From a checkpoint of a small image classifier: layers 8, trained on scattered letters and digits in many colours.
Rows from block 5 of a small image classifier, named by matrix and row number. Rows with one number within an expert belong to one neuron, the router's apart. Each number is 500 + 50 x the weight over its row's rms, rounded and kept within 0 to 999. All counts start at 0. Numbers have three digits each. After the name is the row's rms in percent of the matrix's.
After each expert's rows are labels from the 100 images, of 14848, where the router gives the expert most weight on average: "responds to" is what is common among them. Only what is clearly more common there than usual is listed. The data: scattered letters and digits in many colours.
# router: slot weights (model.blocks.5.mlp.router.weight, 64x128, trained with AdamW), inputs 0-127
# gate: expert gate (model.blocks.5.mlp.gate, 32x64x128), inputs 0-127
# up: expert up (model.blocks.5.mlp.up, 32x64x128), inputs 0-127
# down: expert down (model.blocks.5.mlp.down, 32x128x64, transposed), outputs 0-127

# expert 3
router.6 106:560440474458592489523406429501467505502477491501485592533448487588487443520397469439522560486496446446462540447441524532489452463494399480550550579583558526439498575484462563513507568598551525475546508411532468416496440436483526495382559481544521506424434504526451527496430421436568462559430453563421475463475531545502548471468486469481556533568470528497477488479560426459560415574464
router.7 103:540431441442555489542425500488403503458506483483468522517474522629509447492410514402469578569497522449458546440422513530501435437511444525473535565525527483463523594436434509490511565577597497448597469412535474481452474419561536472407561547515600535438432528514452493484444498406557463597471502601451464493514479531498556461493497431465589486573506560525493477461536495456494446480519
gate.0 097:471533495476477512498419431463454516522450472509530605453521469555497445473557473548502619428457507566537505497431395489438642446429490589482527527506484477484479545484546489453584526454560487427473555527587539551475508458551464371482536508456456467483454482497475574543529508481531471557527442513458524432479580474475530418485443525485442549506538634469554648535490491409504490540467
up.0 099:444545506439571529443517479504459502478488468512484647533471524422550595500471410481564448465542550401446512502436487529553474500484542355473461493513477483494562559537507540453544545450402400592401496501446489522542556477524466581423547552456499501597551540462504463459454574440556443535435458505544487640479443469437598468462506474553495491495506453506493492460506432483539519518495
down.0 100:460525559483425475517496498494403478424451486422467471479557504517575495529453508588504439530491458424511548497474439521516456505592553451478575336460519512483546453530593511488556495531449467490482672475495601534446521570585515555551456511485452472489452523522539439535466451438490483534541501421470426457493509464417412460542492522514542460593498408481519502563443412484490485456571
responds to: the character 3; largest: 3; count: one; the character J

# expert 30
router.60 102:510619477549469468502597479562541549484450460541604478541529485408563563470479627463516452558495416477494550506475544526461451438454459550489423551594437386502591461443488500479407430535573543515417488521578528461458475478468514439476502460517550555499543591549576545463481561479439577434516492484506516467493404532556503469485467455469512470512532492476502544482533452488442593404452
router.61 102:545569431565497471614514563503435496547380439526551434516564516508537489455530598462531502503508440553472449571581550546517486524458471558542438550481457446476640524497520469532446502531571541527401438592511468453489475470395481460442536513505520558507550495548547554407535527461492512458515527492484559523571453609484510491422447501539401518537520479424415467474547526534524601478463
gate.0 088:475456514562521563475421506505424543480478563562507606493537527445459479474635534499471529517441518494446412478464519512438484427503546474488530450476508453440507515513574431512503561553475469557502472489544499458459434360528524487486489574479520493571533429590512495568550539499460427467514557412500489569593524539497489533526394565541506514445591523479443562632528364459486471570502
up.0 088:488450533555525550454451505479428592462449545545534542511458548511458491467697514462455565583459500510422436512495585546432487449488500504532486424460521472438510474462594508499481536506486433556496493468491442520484422425517467547472442525453544506593514471571524457493542573521472443428542542484541571617606515557536488497540430583524511558446572514476418511588505417445487494538489
down.0 082:508454491451518433469486484505585562517385484560459536469445553559471516566403541475465544479558527573534464585579523483536446450546417504486581513499390554582489508466422445430573502493556438521422444530483539483442572573489543391515454513443434484525475523493525395438495463517488581389572567513509480450465489527491456468466534426461502464527457521367541562475499525472500464498473
responds to: the character 1; largest: 1; the character I; largest: I

# expert 26
router.52 089:414550502484486552512557512417536408458513451423547492543524508521468442496565560538423592466611526437562441396494580463551458524519529571555530506545460450455462525470484561559488399478464416478508518530549504447541475593465514493465607449445544498532500485459603550519582404477417507474448438403475511508452507453479528548585490525548443433508519467561493500412551517539569517483512
router.53 106:530569498516461470559378581514532366497537498463535542509556499572449408550552532506469533583497552450566497525489438444550410530471489516451472486455503487431525489474436540606406569540504440502529485451521475445501474540549529484439488502370555502568511493406542581508548447427476467568512454450475457526515483501475570592553496522501526430421522474480557580482562497542538466612566
gate.0 105:368514562508494445539509489534445611532465508515445570523631403462523496494567455523483482501549451444436470456507448462504489479553542555559510495478484468591595512541461518604482504536505536526456506520511469529587460488491467438438457559449467442536493506462593513479578560582472391404544498504480507460572543527495475510530443534525441480527543417435574389584458578495440556538502
up.0 103:579515467438493567483504505459542412453539452454576430440448548506495509554409553540509447508464522569490485552451544540555474510453482454391487525568522476427445479471547448416531458498506496402491453449530511501425521560503536481518510454553585593391487475544426470514532424417541618599502481505487524454431465495551526517441575439535551561472571551546409508468542453509591441445502
down.0 117:645417478488545492494437486575531416474468519500442458502515537399495478464391589473495521559521523506469500478604464543471467536569491538483456481515467447481436470509555534517590429485451430572557446573448536490514474506556451441544532440529550435460558583522452493439536580524530468549442518491499513440467600445574561446548546568396576507453426453503515516494586481580535474537493
responds to: the character L; largest: L; the character Z

# expert 22
router.44 099:500523452455520525545471441534574464482473563521603588463457497492519445473477478479554466472507439522415528491602493445540422463545547563483492543534361437394495517527575436538491442499514512440506519586392473455483468518476507426567623479479508571519476458485542568568586483534508451529448524525442542579435565446584528462513438538560424503538564453438469536495527453507542455538414
router.45 093:504554442499486514603536476538532455527468570523526519475464491456454445457514549517466501480510479433418529474501464467583483436465558620458473453526462460448467497584588487537482509490444487439475530489407562508471473503513547472488591520397521587482470446463523474549613455556550568524438467386585540621513520530524520519463380627556457534562516488501489421528495542493479556508399
gate.0 102:616527497493608571458472501491504545570603518451475483499467505471523501547561554456508529498569585566496429485446508505433442504483610533471499488480507528521403555537497432517479489526539499484535533596505510467591540460577498596525530476550550549437481518552533555509493515443545446480457414478446508515536560466467513514546425640540385535504450517591454409495464591509408479586501
up.0 095:436493489437544502495477528499491470541489417501474534474481479465539464419410431590489551505450420461503555482526474529565444443533487492480483532500511455586501537436469425419471508575496494450371422553535510608372512506502564460392548536544493423506597495502404493532542484520519444622504621537517563482420436500508473509525460498517525451521573433493460593452485439462532460489533
down.0 105:451526495416488426459519477471535405439470447417480573484540476541487501499481335577509570564509458552505540488511486577500485523428506625504491464486521487465432525520430540500465525476504524502505515492570522543503420559472462465463469458524423537500451491438494536537455496575552426407366563392446428514420509479521472467547493447560432506597549422466507512565503563602495540492519
responds to: the character G; the character C; count: six; largest: G

# expert 1
router.2 094:509457498424432553482458448518462587469548471569546509517433486458533471557521454507552407527529534520540522549508421554550498457526547414442542538548455456497436535425475398555515505479444530558537443448537589497396477455490463535411436527568401491424581460525458476483591531527454537428490521479471518489515432451441450495616431451441640505506483498516502459502435515533543514405550
router.3 090:517506492432448589486389424538514584466589569585468528542447501454532516552500404514548425417497559523529531562469400534523507491530540421460487532570499473446465595438511452531482535522509491583450459473509554448377512421500433554417453512526393480432526447548449501483534578466477552456472567452486468469466498464448509495580455504475616510546460490485511450525402497477532507432533
gate.3 117:539490426565488505486517470461476494512505476473510421426468457514486468462461475494558465513541409564443528511492501480530514500466500592512521498469515493499447471467558450585509485488537465567665505545520562457484385532469448436466480523619495525591532518612415553438512535395557491444436465526437460535543555459533553467608483512417420508430530397486493536584414532439495500560542
up.3 106:531572445534509497519503556580494443464427526513544543493429438489516571494446520538510455453538491504434484471571512498438497494481537536581501465427503584433396547426531511463520433599592563588502479554486515459514385538500434467416495437553539491520513477578490525541557482403581442513469442520466458552522444549529554401488487491533477436482487448410539526532487493331513507476408
down.3 102:601512446565594423564576522470500490526485503535572511430507488467445587468511503472442540523474443513475523600446608407478505518650537506477507549492500501494507525568483566480459490487526453444575487442612527521555428467533462402480525497415477497544533567449525553500540576483409508430487525415518474551468411521521486466567479454485459578423565553471399462477536502520492518489421
responds to: the character C; largest: C

# expert 29
router.58 098:586449552493440421435495548424434453524550428453433503520543544589550433409501521514426513448413502497536470536535569514478541431395434509499477472473487548501510582481483438556477529470571516449525537427479501509514556524529553418529553554528504491460481472481475521526443434551569462599508425603400493600534546512528482541489536478465549520540432467426497476473624519488599421468454
router.59 108:528433497490512418443450570440463458471540411471429529519573545603518381494521560475418532510531412518619547509524544560525481480388395539465495536477447533531528517472458490568487586460502529454475473414510500525524522507543541429449517529526513499427483505487444470513452490521576508574458459586404500505514455518471511540446615474433499529477439454475504538428637488430514462577460
gate.0 084:404572469387519456469467524528538532480486540471429450555522448393588565506555566470457570594562557468479519547477457492614516531509460469546526551500504389504448424542513505475467439512493458428494458555459542631502458421598490504460531521451533558495487538441565549445493556531517583505515476502542501459655491576525480531586495462488508507464510450463488565472410502529516492567490
up.0 086:504583478367528483436471552490511520474498499540513450541596400500536582426539594426442579442507463467482464491529436434589503474482554499573523480406452449565551461531461440491503513491491479432533473465451585551454468425489505538463522393532564537445422521421566525476547511579446525533520534466533514429620457627533501453508451521444527525517495489510445534460498508524529572585488
down.0 087:520430469467568527477386432504430496433549590447495524384481421544560547504492458525499549472511569508601474430521535478459557440453549484535474503446486558595557504461558441435534497483525485453563555503483504588483586505568498514567513547527493570503438523384366535547480491489550471523500521434486496534413559469450441463448516546366537491512502491458481458498508540589521423565520
responds to: the character S; largest: S

# expert 13
router.26 099:590425439466470559509420428494577478468515553581545522479410431478448566551478390486510510507386491492505478607548479543495457573569529451494489487441474501502540510429493492447457561507461550561573494530479507527461415475557485598481379426538430523554516527450486452427568589507509519455385562458453511470405404510485593446542514528521500555513471539507519486480476469498459523433511
router.27 104:538405461453462547474549498493555506449468514518509487523398469493481572561446440481621508484437470564502506594575487554468467607545510489430409486467483507500523529508444435446532564471476506498617542571481463540400447516578478544458414409504451452513537489490542476393533577577505561514397514424480546471437394482503570441444518523467486587533486507545504520546479506443455455449510
gate.3 083:433511487510573575471425554457531458574527487506503504518591472516619480613508617478524555501510523492455444475392486637522469530554486471477574445507491495508514512539438497520492516552584456511542473438523585428471478484487423520411552474530473626455575492400458466447507553444507469514565531519585485564483543569550508477489389536457544532432504571478496528581467518488534465459550
up.3 082:459574480575536541608590474503559496512507504498534543468606535500568465444547547462524450463490567479423506498525562545430644561450513509425480521544488517465502483560493451475457465559456471524520452532535622538478481400351505407466486496515528475470573606484581534524599499508536521458488543413501470510455515516545595503515499422514471488515552461501438481543531585505498550434427
down.3 085:423422593524604473538367546444554472476548377531441541488567485517514452520503571522458545552497425471518622442529558514493501556468441556446488531513498477480476547475485484511464576542494475566508468501473478583523472563531494526550480519557424452472483545623495544517566653546509578503479520460516565502472537505552476439495449524468485426490467526540590545454474498417443465428428
responds to: the character E; largest: E; count: one

# expert 17
router.34 103:485452450530563475585469490458559466502427453480536486469489578463572533444535446507479493422456524469411480451459486572456449514453560480416393466426545601535464475583492474604541462532489559567472568503533493436556552516429435481546442525541494485574458401520458396448492494503477491513495582558552538528472550457495451479511614529505528573495380563478576443454465466436497524504428
router.35 094:378544489500534422554536529532509433527429515483511494493550498522504475528511546598506467464510550442429448486444400492532433523524541549421470530393557508455572466559474505529413517508484478536449565530494416514587505593532512423524488439379507530599538425542584526542495451490482574516497488462468551538499525567468429477434501494597464555426512494417552419523515401502500502597453
gate.0 102:577462549482484499539480515532519507495419476489479468419540503417504582477494411444458557489580498530532539619496512461431494510602565533517462549543540470445532506637426496543442463463627480558398463501505471443494493497421477488491401571456551461493414534487542429479500514461465490446429530491392519527458492557511500410487515491470469399498499392508511571516484480585555567455448
up.0 103:595474549472515506527477519511539487473397475483466446420558482412520591454512426432437504541590497529532541600485441443466494468561528500546494522497518501437498492586465481566442459475618460523461480487491465444472519521449462469514398515474550496516483580482550450441508534483487511469422536465356546499472477529501492388478532476488505419532521339515589551450550540585538584441500
down.0 093:464512470433476533415546418506497508580495540490547563534411526481496444475529449530499467528399563473511591386490445465444527569437540531509512372506507562536407475532610459519573554444446574481531557518464509477476507517550512469494516475441542574563496379492461534554463473496496555554541493577527468490542479417496454518587569496547534586487445506563434419579474501393471506517459
responds to: the character A; largest: A; count: one; the character 4

# expert 4
router.8 101:546492510482441514510430420524412480518571472462444618486448570493575401564554427497527482521508540526557564541484425472541471505546505392447528569539560535443572604446526483575527541569526423544555450587526540547434446441521528556459477511481436451444459474498425580475507517485469620523494461519451558452553477438447528559532490453485599537518462537514498492514466518466575441438562
router.9 109:542487498445428569541434482580429518473537529467466537523448502476593448590550430545555492563527531536515497499428414507569540448598502418489527553537492510532471617485501439575504492535467481538565508478495544501460389432533508488428444552467424453412478510553447472525543498562472585452545509548490568405574478424427495532493466446493572572467431571549536518509452504471567419418486
gate.0 107:465481545463457540549435503512582504511418470456498502566480534535468397467418543480504445527463509438437538459566563497558590541531510480495499496451444542571495491442460542493467524449538504478442405487525499524430534467572417627569527473487553479500525502432405512490424539494420510475499592412407441477592447485547457557469480500435511406537513475499438496426656482476528511474416
up.0 111:464534520485520581583430483458536482436402449505459500497478560571492349462448502461511478492495509452438512522558512475562578605505476575506530479415471519526473538468465525472448548471559500478438434487496472521489507476479446580557517468470614458483517513434427497493401536426417468477484580443475511491550436498562474517482551488378490440588523506541464507394654511513509463541431
down.0 124:578510569460608586529416512485572530436494505500539486516512557553530490527438521473528524433445489438459596519522411503487471551516444515472528553517547534491523533504484580462408570500540470493435578533592453512537554482477549553474550430530471565433494492489476453454413470363450623565444459470492427464450462547537575551423478434493561496470505511537495477488630541457444534471569
responds to: the character G; largest: G; count: one; the character C

# expert 19
router.38 093:607509478539420468454566450454511534535592495456553520516512608439584570452475426526530429561377609383526527503580507541505472492482492535505455507512470565516479480512477451409453428482460557490589494552608569457453470399462453532424465505550448524491521525522543614474481494451486507510482524449516521570497441442461550518519526439435523408561458461504456463457477525446477506434480
router.39 099:599508509487439453452538453519450542563543482458572513503513593433595524459465494539521490562388577410495575539475522526498473464496544471467449541553467505432482474463515450480464464538501538499501504553590550470431385395583478507469489529574512496489501524551600601447484514395491532583521487488565520593528409492505487487533489438425584429576464405499441477485461516426557488475535
gate.3 114:547435477514433526438457441479418554440524477476486551590490468489560498580527583416556413471566524476527521547481458516527508506461512426535570567551541587537490500473537430578498492419506482589383412446547552527441556498508412536459540542541482467481514436495488496566464541467495510508488431495428577440399493429533407540515555485486497533541528614444581465474432488486515553444586
up.3 115:477502482476520485592553520515570435597490535515534426423480507502473517403495423533448578517434480544439480444556550469455460481474458537515415494433452443484475528511499468442503459603539532455592584579461479445566488563472581481493454478475542582508521590556502471435567459567554462515573578459526430551622534514461566478494486488524490435442471405550436507461535550485479452549394
down.3 113:543545469425491422528461554464538367500458535543508556536569508518498507522465440494543556547484409403546548430448592501484591470515502521512497406428538525468514470539487457490557477609561423417570526539494402567507555564493589489549565544524527520479588435511475536465443506468488567589586458493533512503434508479523461487505457476508526480493429451499520447411578599443532574472544
responds to: the character W; largest: W; the character V; largest: V

# expert 5
router.10 096:533441545492499488428546457558630561508502431446478462540470610498539535446440548617500435496418516492538571488548529526552476443544569500473388566492560531485428485612448489492552445451447553505540534475567530438501512407493460415499496429535490485544494487522529521426474488540434500531522568419462506562438461548487531504459551511519580524505590413409487385510547494442494539472463
router.11 091:447502463441504486387535502498554529549487403431454413541507629467546497438499505594545502468421533557432605424560501544564470447504526450463376598515537478515470512545483465514565420525488511482459527461482548491470484442476459441476513531515454503518465439538523474428492501544382503617536510495486488607451425446575528546465470486487588543454497433442469548511555557479506449454441
gate.0 113:536467473556519482482469516576498639533504490493481525431411477474554498533557545506627532546588539528523479494372475492523546437509527484421473498432541448518527474404509470548461507468473469515534525447543607484470450474585530456507469458498483481336462588637457385557482474569450555469482522530478519454580509489493488433496462467469514561411539511551547536480456493496548553442529
up.0 113:508435512485426545592499512513507559452585436454520453458529482504579457450535541431469426529507490569501547608522412539541519459506480479524536555538454482459473568544536494548433521464466511533475464427522490500454517511526429565538474522508491419566518522490447420539579409481486438483559488603521612438597513412448499558511486418539549538468552609483473441524451617552522521442601
down.0 117:418540482469390578539485450563415503643644477481503496482415520505584447578499526531419470563518482473486520503495495499486537462455475494521505499526502499471425519478494424520503535521489440556653547507553551550381460439604562551498424512478426469500507508538468490578569430512502549491522562494424538510558529451444380516513517580480509506520453449553415460504512474489519514497471
responds to: the character T; largest: T

# expert 23
router.46 105:478486538506526530560535485518588524535455519581502443544487474514472518492460525529564539466578434532370521471458551509490465512552395484535432566517495361513530586501551529462461476525482529476552432476448477442465382547508434433462462468514423528529494525571484452369543548493457505538480549453540486569417471537600523508462434569495512588438552484453450526637515529473517408484467
router.47 089:510522501491484474589532479596522471459485496546515447515504524485437483476504446526585450457543500625399429480502527500576448447536494434466529554590536409460534522485492499418459531535486446504521445495405425571488419527479553457475490491397515584492497558542459523467567597545539527554536552407503529523462522536612506453472392425601563537502522505482440520585569513582536510459440
gate.3 098:440450463393495530481645519529582463452476458420583537498530423456450417481520551481471525514543386527562563508451536503515535544474516561525530468534476433551512499492454492500490539480435587502440468593497534486560408607485524513442562441496417444507438516478572467487499440512552524488388528453555562461482530460510356563513463480558409491520492493539504555526567568516539446513533
up.3 094:521494498524532553572448433544403439507666537526474491432560524562454506508463447444472491451469602557498477493568412526541551408493489488466515593393521559563521460422509564526548476599561408556587553433505523501535561511602477501467526519505487542450531416506495440556549519549474491542584518491425493482533497548502444461505539471458593545412509496484525421514423482495478507497464
down.3 093:481477505536524546408443536552537500483469487547439433473467527609496457381501552419441508482463417527551474486505403599486588538542488522466464561472568496534491520525556596597491513456461571512484463436476564440534570486509443486480520457532485413480487586488522439454565468558463531469486569477506580467467432448487377577470487487531489514366496500487506596548611514527487562503487
responds to: the character 7; largest: 7; count: one

# expert 6
router.12 095:502473447476450469544467379469475500506527593569514476468455475479504538428553449480529542505444500510511396562511504544516482496509601600398492551490460519521524436428413441491523532441485551460488531487534508500516512486466422499460447453536446588570555533502565471365557550505528516555421533435458560552404458457564608446522585443494462475540452528481522493449413550577441513417548
router.13 102:500504479499483470538494512394525485512438483478489451514478520498503503474596485484626561518456452549488447494491522527428503593472510565403533558401468543474477439465414476532489497434473538381471580571532417551529498521467482396504464441574526504573549472524623467436513525502442529564414502515526479587469512480551575424404589502485476550525466557567484498451544612522416522476481
gate.0 096:517529552523484486476551436492490531420526458505442581442425388584501598500559494417503532543452483505485504511399480492482509478520525435490477467485551594453488508550394489586517512481481489451538600538591551522445530537534459447441422550529523486465529457549537555469527462427474571446490538578420497449590539558512548492579529396507488509496507428510449411483360427459505536487569
up.0 099:466498583608505469509544483470478516402505528512446524429454449553489557580615494442455543524510457517456473481385391479474514534539571468481508465479463466468453508567486493663517514506551535563465494541558506550441534532467471489509425544478475481433508505539492554468506448448455606523475519620501487481604533565486481396488534348520506508472491448542452448474433451423471526477516
down.0 100:563434611500512481467484588592570515440469447509540524481482480388563468501484491516496458542444584467469508528551487535523471469454526472539420561591450494478513570535462501508467480534548553530451498439477560510410483441508420602526499477598508459509449468547402573482447544545573451475512483531529518480483444611588440550629545523554541536547442499420492516414449552460495458442560
responds to: the character D; largest: D; the character L; largest: L

# expert 25
router.50 109:534466545529520461459511438490552509523402538472571535491379572412536586507514523470557469416389479543504457525588504505400473463479463470452486445492517431454459451592458480515530468405554548578529505507506443494425574442406522477526495448474555547592479518497559464521479527595486487482472510533475564471459446550542520495505595497561560587580511579583466439483459469448417573516490
router.51 094:489572547522534444453472462517505521551457511456575503543406526471544598536540542553529416504403476504413511459488552515477555449536384527350457494514461442404482503597494453473449477457470540449521519523492412479456585527463603498511607494453541542521445520498524512562505459535485533466567484432473589455448480579513402527408491498507538542493630547522519503556528514500428521471535
gate.0 106:434476550470387496394401407573596505501500628483587530574508536384497589496487465500641503502554495554531524536494532527483487454441449461394554454481539522494430492477469505532533579482470458497483393455481535506481549547469521586547515486463469537500466472535523424625515496518424506455573497525454503513545451445476492511494493573534562490517526576549517443465464414520476478552495
up.0 103:551492475545637511607585537460469431492472354540478432414453416606509478508529549530377504467451500503481490458498485498555506559586531551610453575497509507476532560601536474486473459509523529521475633513489460503535481417529482470469498497573506510486547536456488568367468513511561465522416496473490504460454492581558486469513574478479467557531510454441518503543486544483522574438499
down.0 105:466475435466574472460541501484469489515567530562496553496549488376535524497633556440457377566623553413473500451471512435500476498547513536444527467539474487523502530550483485498469633520499598506588537487544603525447466401444473617558509534533480486416574465516538522447451426549492541496547439526452552496503491510533568550461532475561498521556447507531416509452507406505513511490460
responds to: the character H; largest: H

# expert 0
router.0 103:435474549550561497502521583453569521453505401484517469507430500438523497426404573552481570454377573530525548575431495467444546553569521498446484516550585486413590461483597445470500468536558488508441470510463441419468466502528558509548493457526563481499479485524479534504490513417450522531649527494521518468557504539450390558580540493471510416431554467402561526516499491513472424497503
router.1 101:422442473581574536462533497515545479512436460520534477488482575493532482429444521490480462455377568503516566536468509420416503522521603420481498467481583473518530526494543456428544445494490487519446495536466596428541525522563426505520431512530487538530544449585490461499478512448431536541657625592526565469597473511498393531549630545475485443489462539452484483465489462517529542476499
gate.5 105:488501477369519484492492467523537547564526547528522456489550510505524529487523459403514593577520412535550479549414528456544461532526446521496506439402517560459496487507499417555523525484524463558444597454566540455506500458572483614477422488552453556461471417484456475598485527486538519606524484625541511507557544533529468472434489513492510445553506592413546469562432500559412474597575
up.5 102:482453504401553501537531480441487501486461552542539439473509546569550577556503457414471607595564457530521480532486524492483530541574452548520522395359535451434482478506508394555517472495558472506422542523464491477465563451526443584485434519575479626461533461462461481570516532479528546581493505599547490534526516567554475507483453499526511465487484552504577500452421503550417477535638
down.5 095:400540524500541499505520527417453430506505525540463459479543432422576550609490553536522502478571464384528537465445495453523566509529557525422480577504564461551520436468540557524421465516520472555583480483529497539501545531469560580501516472524420564491441544577582465541421650475431506451553458517508547489435513504552440497505499490451479518468517483637526566488526570388557505506438
responds to: the character A; largest: A

# expert 20
router.40 101:424492404493478493536493440502547504531463441405591468548551547478491465461530487524465503438409550439434581471489524522473474474489511498527409503510500566561522446544426421575467475497472536397396661524566569430539558528444498459555531519516448476553484450507495514508494521520395513599483468577485501551452590476545480493536495489601455481505502538388515515503546531580573446476436
router.41 097:455563478556516465553460444502537468505405443484632448467519457465537467451497531536435524489468531502514456453469554544451483542569510583550389506556533443497526443498460490507533442537513454444433544609538474432542392553518509387642562456514508463563484492526451428446532458457429507557569567476486585483522504454646513483487561470516434478506460499494536469475507508573538555438475
gate.0 112:544505418611546512562530456506518419432615508510558495563496435455486513513526582509387560527428487493499484496566577417475463569565572485387508530519552592535565508565405433370482473490552512499560486474511479474543556466484491387514495477442480519564516485558499488531501458528522449497496564507499426427417520461455510489491512451628533502530474496481565538466440523578478571466541
up.0 108:516474500488495449360513524496527625532552545582478479451519523440486495477532567521448585451533537493543530476513539544502502452494515613502480468551461493445375467510457509516508426462486453541455451520543516459515515457512578641622486518612465519527607504428518468511478537546567470488462449460563493474491511531426451503512495504420496445561618446507476472451414384450506477433488
down.0 103:503465588468489435576579505578526425468462419488509429500541478613476441524476387479525487530526553487479606522566504487502441494589436467474509519457426527499516503438544447424438524508458474465444638542508586458497507596577521504555445449499444453569413496571530523509448598476503538440499545546505465503403440558500521468498552524595546471521491529469536591438512518441454470482456
responds to: the character 1; largest: 1; the character 4; largest: 4